Rows from block 7 of the encoder of a small segmentation model, named by matrix and row number. Rows with one number belong to one neuron. Each number is 128 + 24 x the weight over its row's rms, rounded and kept within 0 to 255. All counts start at 0. Numbers have three digits each. After the name is the row's rms in percent of the matrix's.
After each neuron's rows are labels from the 100 images, of 14848, where the neuron reaches its largest size: "responds to" is what is common among them. Only what is clearly more common there than usual is listed. The data: rosettes with rotational symmetry. In brackets: how many of the 100, against the usual share in percent.
# gate: MLP gate (encoder.blocks.7.mlp.gate.weight, 416x160), inputs 0-159
# fc1: MLP up (encoder.blocks.7.mlp.fc1.weight, 416x160), inputs 0-159
# fc2: MLP down (encoder.blocks.7.mlp.fc2.weight, 160x416, transposed), outputs 0-159

gate.4 099:126115146107084125098110113129150160141116166083136110116164090180135117105160145149084144131157155146152141138141105116159064167151121090118092124162151158103158155104111149166103142138113114107130103093118108144113145114142120120098156112143146109130104109143094139132117119141103139080143092100145139090155077129136111142117126117135086153122115113124160129089183126129142125103109089117109152167140167119109140127094157116150118126164124097126147147125124077125114113164174118
fc1.4 104:157147115104126151099125146132102130092097116158118168126114138116146121131158187113120115139125082117152157098105117092161133108122104161117121120129122108154091165197149145153155158119148153120129117118160147131128108139128117111099066112135124140127122180107155099079156108104140117188128135144103136098109155198128136131126155137174127182124117116122090152133096123156140133095108190136110134099133130131126108141084154114116110112136138157113118132158123124159156129125097140
fc2.4 114:140144120140174044170146149130164125122145180092135138123125111121103138135144129107127116146133124137151111125139108103164119150121137103095119121167128077138135136163113103204113139150172150104104139144128088157138122093131075098159106115091122126151126120144145157116124137116141125165100097149136153130147111106179126123134120160117092132120183119150110144149126130156133147133157105151094153089110157091126139121136143119171150146150112130117130139120101145168133162131188137
responds to: earthy (33 vs 14.1)

gate.5 096:064089143105126126158145137162130155102126145135097139127098158125140123092116120115110127154126132118170146127166151142089107144141135146152099120142159091099118102120119121133129109123132163106114099146119173073122121147144103120113097143134095116167136161098137134095180129135149172140084145126149153154133112176128153125105122121123076160104141090100174153080152139102121147142098165101121115164144111133100159134110171170146110101132144145147132165150109138154099124107155103
fc1.5 092:132071106105138092167125094134106108137156145161119152144111180139082194100158144106102134129144137117137134147140143134072145116143112141162124134120123129161110169101094156088130166138115170105106127120104150078105129146094129135140110138143123123121182118116185151130143154145137150129135112145151152134116127138139127154063125103089082143166124124148158121104109118127100106158132117126122091162130106150102179147151145133131090111113140166132153139119130094136122139105158132
fc2.5 094:122127112127133111144131129116090102136141096170082114107122145116142167111109141127143138146172108151106129124122095175121180098110092114147111115125064133117140108096112092149149087150078161154118152142159146109169138152093140134121122118139143104139142128147113103101107086124145137110151137137107115101114130129160120146142143100138172127140124111141134121132045123111123119138131110134129126129118156144092122057104129176133111155136111165146096112147152148067131075140116158
responds to: dark (89 vs 14.3)

gate.300 083:120109139126125136095143151158135143115133117110167112133124119132109142159127143127102116128114102110103111139165166171103102185165121112162129140121134154166127137134142134090123136121132096139114125142145118132186083181161171173116114086136139105111136100137118112124178112110118112161112158138092134077131072141124150150082136118108123139102164173108148138180102156124120112140127109151131148103154116131125083126136064155157120120102129124103121155143145094167161092108141107
fc1.300 087:138114133074121123073157104124107136153156115147099154123141166154121144063109125186189146113156131099093132104129131081102126147165079142123109148145155157110166123161120143124130130162122098102139117143122131139088103107063108114133125129117144102120120131088158132147110069120107157154145137116131128143176137117111131130110095104103154182136141158140148152113172127088144131141144100133105143120104144104105130142125115136125134147100147136118105143137114140150140157181114139
fc2.300 087:145156125132138113094176152134159110089116175134154106152162117114146091163081131097127156137180123151153168106129144150106147136111114126098133154131132124110131165125100105138124152085131126131163127143108107155131147074101131139150144151080116143100122111132159127138142119127111135103136144112136094150144114110168101114138127075132068158118107129117112103115127162118100172140090065152153151133139148156156079145122143089115107139115113125096168088159123117162127120156114115
responds to: pinwheel (75 vs 49.8)

gate.282 105:164107103138157115192129136151112078112139124163110123112129124127073106129152099115131120123152129110129120136117172115131134098160117138096144111127102167120133152123156112103146087102157137069117132113131125186140156131158131135098142145145109185135111122124089078132121099132143158126139094136129139182128113134088107136109177122094138130114156141083139112152120165119116147115189100132127103123102097127109123140156134135091110150138118145122138089097152082159174111123125158
fc1.282 096:140157109126126131107135133125146105123155111121099111152103165127188157126126144104126109141100136162131145125137060120179125137078133121150101109175120109098117165145119119121097160139171155122131146142122127092171157132144150138129133091152084178140147134137134150089121117103135104084159119129137150156094114118158170142146100167165141134151147120110127097140123137071095137109130105116147126130098088137160122150081134155159109132090163114150135080102141149157114129141127156
fc2.282 097:107123099139101172135141097145122137113127142122161098107084107117102124131137128123153109117217129128162123171160141183154128168144097083157071115105105103110117142114107142121147140168095145141150082112139122108134130128120130097050139083147172121129149134135110122110160160119103102151120147123136119118141122114132076118114139142123149130130154133117150150159092113127128103099085084132125094132138123138107111111106097132109128098137116091135119128146152148137084118162107095
responds to: earthy (38 vs 14.1)

gate.52 100:146158138145140113094098149160153114093132124139119107141097073136129119113144134102109126167144094146170186145100134099116137111137129124081111154162095120121142134153126113158110156152133076142088186109062120114152116162099089128114127117099129118085143133146129155136115113129122105162133152140131159141114106175112103111172112115141122151113124141127147145113149081132102125173125111104139149132095095110173165113165160111121156142128097116149111103124103143142143185115134131
fc1.52 102:091117095137112126099094142134137134139134086147171122113168155130141141115162118139142119097092096111080117101157133133124134147146083139112122127138150112152092137100105135090154112132142192131158099139133156127082157132125111110125102125141077080154176116145156134119159117124127127153104123141178143140145081125110154141123084109121122053119142119139159124124085146163107109142112158123136091149134097157095158115104120138130109095115113159105123129100128109154152101123173108
fc2.52 101:132159121141132095137117125171125123174144106115115130129116144097140125131122119090163118104126129092158106076127125147109134140132139136136171073146107141158127155123109085095118115155105136130126161117098153105142088136125105120134083158099106139102161107159133153099176105125120183140125145158151149098122090086107142163105142178126124156101134112199132098165128129162120116153166150140107114159107138126105139081114128147085129095111160166115110109111166145133121125115130100
responds to: dark (36 vs 14.3)

gate.73 115:132123117163135132150131158110123144121136152092129162111151141131151135154146122124131126134164121145133106155106121096132160146132096160151152104106129120157140107143090121166129115109147162108084138124149166079152147126108146158139141121160099087137117119145143142131060122136146112125120172121178115121130166131116077124151162120112116097156139101108136131102129103169113128072122129109152113121150147154121143129186115130098067097138048147173106105152148146113102166111128115
fc1.73 112:155138120110126111129165128133103150135141141146105126169151125103176143118195072126115150133154109146127120145146134117138105134126100127097187095165120127197138152121116123168137131113113166124083141134174107089112120134128153132167126114139134070116155137148105131147095128139108117157133169126156134140154136157090104171113124149118111099161119134098157121091144069113106111103124139128125115137121137112145172112155121114103118091122073126164123101130109164099139144096153118
fc2.73 113:110113166133119103088199145138107118129146152141116147132090116119143147140097143111129143107144139111103107168129141190094122164117173122131130144136157158120119139136133156114142097131147064087129121146156125139174125136141163124119142143136103130169118115150145129107091128156122147120166133153129118118105111069155104126144101132150158127148173130122121189147152142149102128124136160146139169191120149090145163119144128114117119150096160079085116138111139107154114116138128172
responds to: mirrored (97 vs 50.2); ten-fold (35 vs 12.2); nine-fold (33 vs 12.6)

gate.14 097:104086106170110141150163126102123135078107137123139110102164130132136105124107131126132132129091153156075130151136162105077135123093083153102101093128102151108131121155136166113171102177166171150098148101091094125089113143129119114098147151102104142129105119154144162130105135122130095115099085099123148110171120172119130152134182141126150143124106146105157126140082119093181111140180159136138114096127117105147110133112102143126137157121137132103112101129112123145099121136137136
fc1.14 101:149138112073145124120105097120160138141119085094153169127093130140137141129141113149118156146144095126143150099108130108161127124126130110181138135091105121125140115140110103142133153112141104145128125138162171159126148119104136139165098093140113135106152091121094100156111158116142124102121099141128079173116166073122147085096106125107179137170140155107102154155159122091112136129118149104129144149200118125086143105168151125115132126110107099130130175152140111092130148099088118
fc2.14 092:109101118096149086159136111146117105109136152178151150147116095110107118122144130151116111177139118140160133139116146127111067120127156094127115102125106111150131099156122116139200119127128169118165134143143126100119110113123134144110130126130157133161151080111128114115130084164113128158161121132158131083128128160139145129117132159139131131118077117171165116148155156178191097107129122081165138061102108082134126146119174128115148095124127134126153138159155116147143140134133138
responds to: pinwheel (79 vs 49.8)

gate.383 102:155102144146111142121117161142146129130129097083116170122125120130135105128119110169132133146146045111136107123161144126141121146164117157097092116115109051111106093141137080141118145087087148163112125132148133130137159152174171126150118150134104138142116147122134116147147160142136163141130183144104119144133098143080151144137115117148139152107161136128141090150126133083130119140107139142118100173106116113117092103105103168107123128096093138147107120151089137150131131150190124
fc1.383 099:103151145149118147153116091132139144147114121142097122157133183145101108114127138185134123194103157149109146097150103152125083095092113094107132137152134105119135112144143099151123125160084094093114119138173119133121139126125089147140170105109124133104108115065128108133102085129110154085111113114102152143139137117165181130125121115160095136143153077119124145076093136172152134107152098127104114133125161152121127125097140124119129145094119104126102146142142123113115180141164119
fc2.383 103:154145102132154128089107111131148121109136143121133084122125130137122135158130111138082098134115145118079115108077092110143104141111119152103146140144158109138144139121097128142144120167169118121117156136119130129152098119106077150122125109098104128117119079121142111129133138080105124118116105106154124126111161134142118127160115122135146103152124155098121157071126086110146151104153085167140135150164155078171108098112168089171086086131115170093112073170162106142125146141116154
responds to: dark (53 vs 14.3)

gate.329 095:113132110144138117136143152108148142177085131122128109137121123146135137130127145112153111154122207126118118103112158090128154137144103111096137140131129176084172111136116126158147079142117148133089095133166121128117087138164134135138186082100075100105126128150123142144142156164119169068121146115151097105120139136081081116122102124120160140103145144110180113127146161136118111106160115124122121149147101093138134131178118141143109138181115115126137137176108145099117137143128120
fc1.329 100:128116145144153151098170119144111162128146143132081127141095067125146156106129108131120110141125135133114121080119104130174128152088097124124133124079122158101115104111089137146160108101148132139132132122150107109111109144173173101117147117078109060136076126158155174123102145136122172122105148135165089177122155109095108095123116110123108111137124131148133123095127135108134100090175125139136145126146134090101137159149102139147112102149145123122108130181139098138085120138118152
fc2.329 103:138064145158111105157158106104152120143138157140100164137132064170154112116162127126134131103135136093133094104134124179183126124140109166147128142136145166148137153140134098112150148191159090097168142171128161119127138120138145143140145119099096108161126104140104131095110120133134107126096125151111157153130167153150124144164135106093127132099152138109126176103171122131108116128105126100152110135126126122128136138149098157086142149125125110117070142141141153117075154093133145
responds to: mirrored (84 vs 50.2); dark (51 vs 14.3); ten-fold (32 vs 12.2)

gate.34 092:083108117069152141106170129113094093125123120113143091122108132153150113149138159134132134115135103144128176121108107122076127113107101138118176154147125110133150153097110087159145096118190153112119132147150149108155115149125080122133168159106088149157157128130111139139131079105131103142144175160093174174130084148118115140145154126122115136096151096119168134120126128129128152126089117145126130135111157128109126122133171180091104167134105120107104124126101140148140109096156106
fc1.34 102:133124129156061120149158112166157129130165107163088124127135157114139101119126106130110138119166126127154128131165145116139105149132146121136140128122112134145168105147125110123115122140138109127138132142118189149149127082126088141094093139089152140066083144120112140158141142092139161120134121124155084104118131117096137213144128136089160107161097147146131133087103186133118124114174120130121130125168170114131101163146141101171133122110140090156115105169111126132141153138114133
fc2.34 103:149095176117125082125147145164139163125135145168118128123118150140147106149106064152112132109116124160137150086120129116125141117153155121191106108106166139118102106112122180065129091096105124119111111169126140156109108123116126152110061123114150162096141128148146146110100153107125157151100146124084144104123131150141125110101118114076148155125134163131097091109151116122094118110128133138132095128127147114162120083103115127149158149117139078129129183112120128142156147155126150
responds to: dark (56 vs 14.3)

gate.167 098:114086118108147149125137109124102103133109135110126138122134138160118119109149112103130172106203118107105176143126164136118127098117107177156114122133124177135171091119155121156122103135147093135160138166095158089120109153146154129154150103144083121133132086120141128145122128151132116126099123087167128172105111168138122134083152124104139109134156085117128129126147096104115139175121150153158162125205079118126149146103144114163129124117133150152121118089092099123133125134108148
fc1.167 104:121134134112137137138128142142104115161094098138154118129113123118107166103112124104135134136155152108192127131076139152106100146099094092126112106096120138118143122098148132128119113135151131098113114163128142132155129189185207137132123103133107132115124134128131138154111180125144160125100106091126116113126145148131112138166160087113137098106154063128129177129160106142130142159128164149162145135141114127100118120136173107142106083097097147173120097104099105131155131131078119
fc2.167 101:108124108099125113158151136151099107172091121096091104089128116127136119100146160150173160120149112138127130136142140053114163109129146130160112130118147141142139083145123136130092087129129163116081163140109104132137151118176150136131139137124150108071150096112134134127100145156130100094070143149138137148125112107119113154112123177106114099128124122119099125133092104118144158114110145160163075128083084068099145151129129130101124129163133125132129085131149145170130132157127135
responds to: vivid (40 vs 14.7)

gate.362 105:160168159113159198116138142118095174110122123112154127140141106129114117131118175121151143139118144101164096115097164119087122114079171156117103121142167102155172155096162162113137099114148104105113149119124138153166104136118116153178081164081160091127132154153140120164132124126110130112083151094146117133137140145109124140150112129136115166123126129124140139100157130108124141148106151168086167127099109153137154146120125101113098141144080168136134162135118118122158115149113135
fc1.362 104:141088108118095116096106102119117114095120118093098075123099150122138142162158138133155129148159121076097143137100122115138124126151128070094151072142095154138151095146121126078113145123096152177147106140121122135139106135159153121086156132131116157104141103120133093121098138130122079161124134120097143120192146139140126108163147141128099097131108093109099138154077162127140094081119082138151122098131131108122111139146136132145105158110142100162118129145115151134098129133141178
fc2.362 105:095115146117150190085123137140088129133118161075144132166100120097075115107131162092126114133163127121114124077151149161156155145101125126138113133148179133103094169119158115144127099118132139136117121120145089143138092168077122125157134134137162170114148159101134108123144113147094135130162169073085180142135151120131143145116110132135136116098115116108124161123080113126122116116126121178110107124098085149110129113173130117127090139110122116101124121108139130173124101117130115
responds to: pinwheel (80 vs 49.8)

gate.310 095:099154142129094141093131095146073147156128149131143145135130076151141111108136132176124136172113127135160125159098134128106118114155113148126146163157123133116148129113129134149128150149134060111125178096143154122135132141119115147172137153139111110145171066151147111102075123148135144157138138109095128145105099100141093076105124152078172149158086131108144137119102122101132170122106177121133136114055112142152110132125135076157113130131124141130116115104132117140144148136131133
fc1.310 109:092109109178130140173121115134157101117154115091112115127123115106103106149146101114142156167114143138136136133158145050137110143118153148171131124155085146126148106133127143107126109143120119146139160125091134161128113083132114128124154087072122114110149155145058116162082129118130114132112108121154152139107101157111128118161127152074162115113138176133146113144126133128101143124111137115159115100117150119123123123171135167133150147115160085125074126133103200141152122134123102
fc2.310 099:158101117106163101130102155148145095085133109165171153135172127121124087119099104081098114127107129169137146140145127126120080113119135131097081119117141114102147138126127107135125128145090103113164121102111133088096094105093130147130179153147109106145178129121127132146127133155128122151138143120077086142130142124117156137143120110107100137127124139119095121160102132115118141145170109157142157124131117075149137120114151143137099154153136084113124127141128030090136117094111091
responds to: cool (71 vs 14.5)

gate.292 094:115121128084130165104135166153144121152136076127166080096162141140112121108124175148154149129129128136113092171174134167111164126104128122138103132157115153096132130164102103115137143142135116127147109112122126145081114087091140155121132106066084164113144093109140138098152131133132147155137140136137098145159101137114145157134055118092104149101136148164142142135114098108136138142083133118149178116094110148159140131104139150148099170129123156133113138112135106087151098112128135
fc1.292 093:117148136173119083141099151095109163106145143119123182118139150116153144123134122133155111108113112140133169111089123086112112130112136132083101166162143132193133123091156094104145111125171140107090140107173156107103125125163124084137132129190138144133156119157138121132110145146095123090116119130133149177092131146149121097103122125138142116122114149162128104108134155139089122130185119132111111147137135116124135128156141114081096096106100085173089123115120103134109154085127120
fc2.292 096:170085096123109142149167136162090133137088171096104125098108084156124122108129132116140120128162100130194135143103144120122145134124084145148123124133155149105124093141136118082108137095122120118076149105149146157143122123150134085111138200153165125114151123188138126112089135121145107158128134145141117150111097116120141130143113134116138150079125103127124156119125136084134093128150115123060180132126133103137114180155151124152111082123132141140134122152164132116151109121131097
responds to: pinwheel (78 vs 49.8); cool (45 vs 14.5)

gate.18 085:113149150119141116150109110141093100169087136136146146141148115106102127118129122133116131119157116095128115128185143108112160121119130146108171122123137157124127140151106159162130120140152155118121094119118147076091127080178075119154144120160113115124155161102112109159146107144117119162148141129119159111118157124164100149114103132159125101160105179080137144146128102088099127149133154152126158173102136128191123114137141101150103111104099191134138159149155111091165132124133175
fc1.18 094:101126140117091148141086126099129125161104151147113133133160137129150137129100097133139108140100117108088130113187132093126128117150148089192117132143109141154148132119145104123130165079167122155087104074171102109129155111118143127171134148157119177111137106162133136097128192141134145130093102104129100133094142136107092105129138093109143095102180167109155126109141131118089144139141120083177106112142128103126137137112138107168152128158144096124086113111137140137131146125117147
fc2.18 096:099135145128074175140140104117110148114146115097157153130112087127151143129109108137117133100147146115089149088110166104100122081126142172121132149110101143093146099114100112149148126135152138097122098123122124139118109111154139153154090167176113115106141093094199126114093148136149127097150128093144091121152133122113173146142117078142144151165104095116107131106131144133160169141136150117135098157121149133111131164159126085144149111115120139120174092123123101170111099132120171
responds to: dark (37 vs 14.3)

gate.127 112:154071176099094118128114153102133166139134137128139120118103115127122106162081133124177108086129136134105108130142127162128162122113134109149159086084144104163117093104114116100128134101132123153135154105139137129154125174102131145124126160079117127120112140123156146155100100154123119087129160119145133144112083133103130132089172123096119143105130126102122112133101150075098102140171134101106153143130078098157156108118107149194145154128142180150101123119123142150130095164133150
fc1.127 112:126098142122117121126123138187124114119153151156115164092138116105142174150179095099118123154128108152112117167088153131112125153169104125148150126119120111121106123136083123072134116051152126102164073154131142170154145166163124116119142099125116133120117110129173134147139108094147066131132063107144084123148130170140141114122128156087145085107123130127136116135137157124122132160126105112146133165152095133126122164119111163122133106141122138106109118135110164146143129128136089
fc2.127 107:149144106073117142095132123132113143143119109110106096110121126089128159131165113155131109119117125166078095130107141149159163134114113125162126157137177135088132150117133127104117106099117131105140133159063119081168134120118161103140119099137153100138140150144126172112146126138106087135109114107148078129115103148140117101098118105095145090104096094131089089166115106091165145146144127188139143182145159122127119131127098160098111157150132139128118080120127121123084103127122125
responds to: pinwheel (77 vs 49.8)

gate.264 096:096083160128123139142136089141164128136094159120126134100109123124138142148138099150141152060186116083148125141151140102144116102162113131062136121131163112120122159108104143106129126121132128114114146167176142118122117104129177117099131112143134111140149116115158139136094151148087124092097145173143124159103171124106129124142092141092114136201124112135131115111163118152137117163129076132142107153104141150124120130133106140188099111122110124128104148163127129070122112148129151
fc1.264 093:091124148143106123094144126117096114131152115131135110203099124136171105208130130132129119127140144095113127089150146150161130150093122067119145135099133169129077110151100128076130120133143132131106145148088137144128147113178096114161130112089111106100111129108151133168083124187097170104122154112143149153154101134127132143119147156104140075161123161130132115167164150139116136128105124081128141155108123157112127154122125147128144135140098111131128129133113140082131128120132119
fc2.264 100:082147119116108131133166136158129142172106100131099092145121135183153114155120135136158113125131074116137162206141118144139124131152118157118149117146112161142129095124106167109137140129146078128147126184149072132171146137099135142113105172127124111149096120051140120141107133139134094141135103113110160113119107144125121125117134131098168126106120110126128152100131081143139107137107163154141072117125110140143087144120142084128109120106136153144124101126142131116091109092156163
responds to: earthy (34 vs 14.1); warm (33 vs 13.9)

gate.204 097:099101170091131110098114130107147128110088110143113105092117129141106133138166127136173141134112121144104122133077128129106125135136136104154116103106129142135108079095118117107092083112110162126085105162155131132109157155138169151145173162117144149115123139102132176142125128124118151110108105140144151119089124168107162081125121121083103154154157176108148108123118066150128096113148145145163102137140159171116187111175119095132136134150100135154100148152090112129118143121123132
fc1.204 101:159115115138115130115095106132154142161138158134147118146106114129126109143122148138083159115123081095146134179146094142140120136158123127155113164136127183115134130106146174106157077119077107134158149081122115147084131105106127071088103160120155134134106109115069081158137139119136137130135116138143102079140120152126129173135118154109095083115090079155127145151113101130105157142138133130138130170142150127163125132120133153137119091145141113144156121122084106106112105098161107
fc2.204 095:167100119139091161112121154155104172129095103136163097133137121152142175097132163077122110161149099129134125124124123166071124138162105147168114147119102188108125124132120138125168125115093141117148118128148123095114109171135101116116135092152129118113105199150120107121112154126109117122135131158128135117156100088115142112111120118104150166116099123117153109118097150133146113138130096075124155101115140130119135129139160138198121145158147101146132126172138113115117103057116117
responds to: mirrored (92 vs 50.2); dark (50 vs 14.3); ten-fold (37 vs 12.2)

gate.112 100:112136110115152105104145168144143087141154080092157118152148096160131100130158130117126112111113098147149156141117137127142111119113109135110113156123121125089115142133119125141170123109153156140131139124152145123176180059123172162122104127180138150124148134113089144107121142118145123113119219143141166151100128130115153055132132100134138122102129153155158114127101149121114107182120100108083100132108115136135141129152103138090131104114073151132099128137100112109151125109138123
fc1.112 099:140132142131077117113145124148124094108132137124105135136101112148143125075145152133107171128109153100163155147122154110104108126144126146103142157095139121167115123098110156140071155124111159127121096155149116069110109137117091141108156124130158093140109155120157102152127100121136069087159142155119137103142146092083066121157091099108121128152134142168120112144162133135097184104147159118095123120127134145145116118148101139172133118067147131113132147106143115088150134150126098
fc2.112 097:141179102120132160085141141175117094128069073116145156114116154137113154099132151120140130110128137145150115120157117095104129124145138081097142128145156106126107146149126117112132159120087171141145150145113169096128110163120117173154150148111121121100062122151127154156143156050132098099157141114113149124106146135077125147128101123162089144102154145174164113116143129136106108118112123153112105142148091139110128120102093149131166148146146100105117160109116119100143137132135121
responds to: pinwheel (76 vs 49.8)

gate.93 094:139134102143111135122104122104128075124139137165109092123143148140120124091156104121143153162121088103106152139162184138121180141101142143132140158124110142116114132154163143159136123124106090139139164132090137119165101117104108151132165118102089159116080103160067161080123101116133144135105131094113171121135169109121128129138132070113124137167143116122130116115154081154089120116098131121125130109095117155099120137086145090165113151117126128165174131154150106146128128142093158
fc1.93 091:120113143130141114104132129072136141113079107106137160092157104128149132160125145108086105118112144084139097144068107136115091127112112093109131111132148139109130121121134120104134154145112091129151096131127114109152145118121179145135126169117136137112125135140155142127083104110119131149134112149128160163131114123135116106120104138094120123160128149120141132093091186153140144114137123132151100170179099126103124141104077116149100094126179210091161104115108188097126136110134143
fc2.93 093:126153129107098136160111141142109184123132132115105121140151137094092094093124105108119111171096143164139132178116106102125107130112094117128151093126107160112133135112151096164122103149055151129108159117154150101127131146144131084168166095088123112108161128127170173165128148133101080143141183116117107119127106129130138171111130107136127126120123134114153120112107109088126099152121135148118107080154134115122140085119138131173137085152115128124128162139127142136184084137100143
responds to: cool (37 vs 14.5)

gate.263 093:157137100157149102118105131118099128129117100121106102151153130108117156141098177156125141116087088088115143124099147171139161103152118178115113145122102088104109093166148100120139123119134112146179125140153094098161138123159120152139123140123118136131163137147109079106125153144097174129106139125097113127085133112121146139147101113096149133144131159108117120190104192150118177131106148177076118122125147116097119140121149138147182101098132119117147144154089117131125144152126134
fc1.263 098:087161185164125114112135143135098156146126112144136096114123154160112115134122136151142114078161127113171133163140131120124173147104109094108098161140102117116138134084099147118134180119132102129155152131194121119130089145141147173101108111159129107098104137112151145156143152149128113095117132157139151159101101110158107154166152156129119144107126149125073111140136105081112122133099102143142110117105112131162106127115109074133146154098119105076134161087098153105124117131134149
fc2.263 101:132143174113144061102109157105130099138110126134123113162172151103110150139144142115088146135136111135110161129151147102111128135140113115124142143115106162109125145121086172152149110109113132127134109149112159125179181117154150112125122125134142113134164177108124147115120166119114109161078109142105150125140171120099141113155112157180109117117145122074104157116096077096128096102132132105144119173133093150118147145156158137127120152107165097139172171114157117144136133117184131
responds to: pinwheel (77 vs 49.8)

gate.249 100:102094136133115149188126108167167143127109169121128109139125097094158125152154133137127147101107139141157166142157092141131177097087115108137149152153085130160126120139120135119125136121117127084132141143098101079132115113158118077129190113152156125147149120076169139145134129118100168080127088140128146150102110126155115138114166103127100135134154146170160129136161099108114097146058115138132125147124172137149111116094113135121120126120139146126163137135123083133123160112101118
fc1.249 100:173129094136133088137120136133146084090117161126132129132139112140153119107130116137085113110150103114105087142099149123101161160086128166150181130151102131102099153106127136091134124172089105140165123089123152120180100092118148163129105126082142139120140141107150128120135126101134118140136115144115140140136129094138153122165048152107096127106113152152140148151105136132125158139132093161126112086132132094111138126135087128143130091090114155167204138096132130139133148148146139
fc2.249 102:117124144098116111155140109140144070109160139120133142086130172076161155111120099139132153122059172116104146116119195136155109153178127108138137119096143138131129115124094120095142134136117097130105150094116160146126077146156149114150103104115135158122075159128121128126138123120093166117116108104126110122103124166136135077123122128137106120124110095156169123208116174150101116083110107105131104120141126093143120115116146152129124156117156103128127169135131150153116127128139141
responds to: earthy (35 vs 14.1)

gate.256 095:117126151127143138100145149095103123160178083141136120070120132125158088126123133150148107124119148107144140155116113127167137125104137154134099135155117125108138093110091168192125122179087107108146110166126149134157146130167107150132128100116091148119148141142117150142120123114167128130127127143088167129141154138138121108130111167122152109145093157106134075077124082153087120134092133151156114139121146159076107165129092150127088142134108104119129109155166140133156124076104107
fc1.256 099:120136143115132100151118145138120157152134121130114121148153160184110075166204155100123135095132143126176134138185130082146128124140121153160133164159092124100135162147162124157167118130155153125150180142153102139129099139155104106141131150132119074105128133144151129108179099125127150139127093129132151114165146134165139117177146132105086131123134104114133105142082098106097140133145120140105126120131139107133119096104086106118131095118101135101120170100104141156118096127143095
fc2.256 104:122139106091106149107145172110138089099144139137138161133159170113141103137093127120135085152122119108127154105168173165130113121127144147114155105156122172154140164116088123133135128121170147104133133103128106144133170137126137102137130131127138187125129182136130109110148153142163107163160092112126153128137145051141113120148139121134110091135179139173113120150145136104134107164116100168139114083112139137166091090150130103088140123157106145122142156122162131110163116147116089
responds to: vivid (39 vs 14.7)

gate.57 119:147159143072088133144117120115128149141137134122156150163111084110099112124126107119151127120154124095130107153133084182092125170174110158121115161118121059100110155146125156094118136136156158082134105094097103130107124146104137104127136138123113080108161138145084119115118130103134139134153145142156115156099146187110140150115170130117103100102172141102133095135123106116144158104109125128116108123132164120138147092094103141164151131132080132117128126102116123130072150090132110
fc1.57 112:153157138160148120163136160075138121131107133142151167136080098101135097102117137114163139095097176124118129155148118095080119148159107105104120141180125137160132129163169144104135126143144134119092081129079121117108126132107098164127136118103150076169112090116112129123138120094132100069123128112184137145113107156118119129117117142138076149133173167125143117129164116132161127131109154113131151126145137151160163168152141149135109160141134151124114124128149124151088110085129137
fc2.57 101:130131157167105148124167167129101151148139147162124111131110139135121127132094143113163140158150118120102142163110126108153108133153140166068145142111094172110116108162098151122138158102139118109137127128113126121157141138176127141084103131143139169110110151144160155135133142170145081083145110143135088112132098120179170130178141131135141138168110083085134150116141132144116090133112073113139162133170107150099120150090155138144136107142143118126115133086104118139083127149177131
responds to: vivid (49 vs 14.7)

gate.241 114:157164148168144103128130126116123120119133162134104168137132142153097116136133104117136145164134140100131118167095121147113141181168145130098167105136142143135133091104131129172123143141138128107127142100131126093152098119109122125153138103146117099106132108094113183135087136114119135055140169097143129129150162104144145198119115135182129102138128135142119165108145141154158134085134132136146153124127149136138125121135139070107145101144124113165097119136163124111049133082153156
fc1.241 119:107130104099131086126113118108097116096137098134135121054158110140159143160149173124118120099129164153131107121153110153108117079125133166140137148161145097104123142128076143117143131114088142125167126100130126176116138129151130137136096108125118159088119159098138124119175091127144099184098133140138097120122126146129112090122073141131153149140136099126106132124134105087151134127109119118135124156100197123129082109120140164149193143155109126090114146140119138159138139160101123
fc2.241 110:127153105134129103152091123090102142117180101118112192155150121143091144139093143096096131111133090179124092135100127093137130124104112109152115117076126101120131099109108123085118163119129123107126102119123086128128107127095151134121106112131132132091160163129123122138115161162139155109183137103141112092117150106123114144165161126118099139139100149107115079105159138140109110123117143121115108075099141136149115109069125072119131113135130114133103152115105144092145064124137092
responds to: mirrored (87 vs 50.2); vivid (66 vs 14.7)

gate.29 096:060114119123124136146145173157160106121095108093109169133147147123118097136179116150132103099157120080101102135088115137133099141131122140149165131154124138089134113155132143152104132127115078140141126099126101108138150146147169118146095140151128062147148136092131167132116174123144148116122112130116151111101125121127125160118111112091126100140116149105160112149145059114160093150111092123135119123148120102164106122121054122103148129151120099141075121132154151151152139147127119
fc1.29 098:115116164090155132098120155118158082131138165104145130096187103134089143143150141126114086134135133118193145101120158130110134127097116076107126134127121136156130126132112127148153134108150142132106148127123128175076096134097131138137094154125132127106102131095185147138151109133119098110145145123127101116128114142161113167147117148109117132143091154075111123138109118162130154117103177104095178083128108129103130122141131119118144094096151123134075165100137164124135109124114194
fc2.29 095:111175115160116194144148160127127109114182155116123135103101114112088077100131144083150129141130133117094165171155067125146140099161133131090117121128138159155111137199146102134112115146133126131133117117177115141100112073118123107140132116091118074128130119134106188135148113077119120166155159125123088085133116146105127112158119116149139125123124094113123130103117127134128104104118096123149120118162123126123133126095160106137122101143100143077135133130108101117132159139118116
responds to: earthy (34 vs 14.1)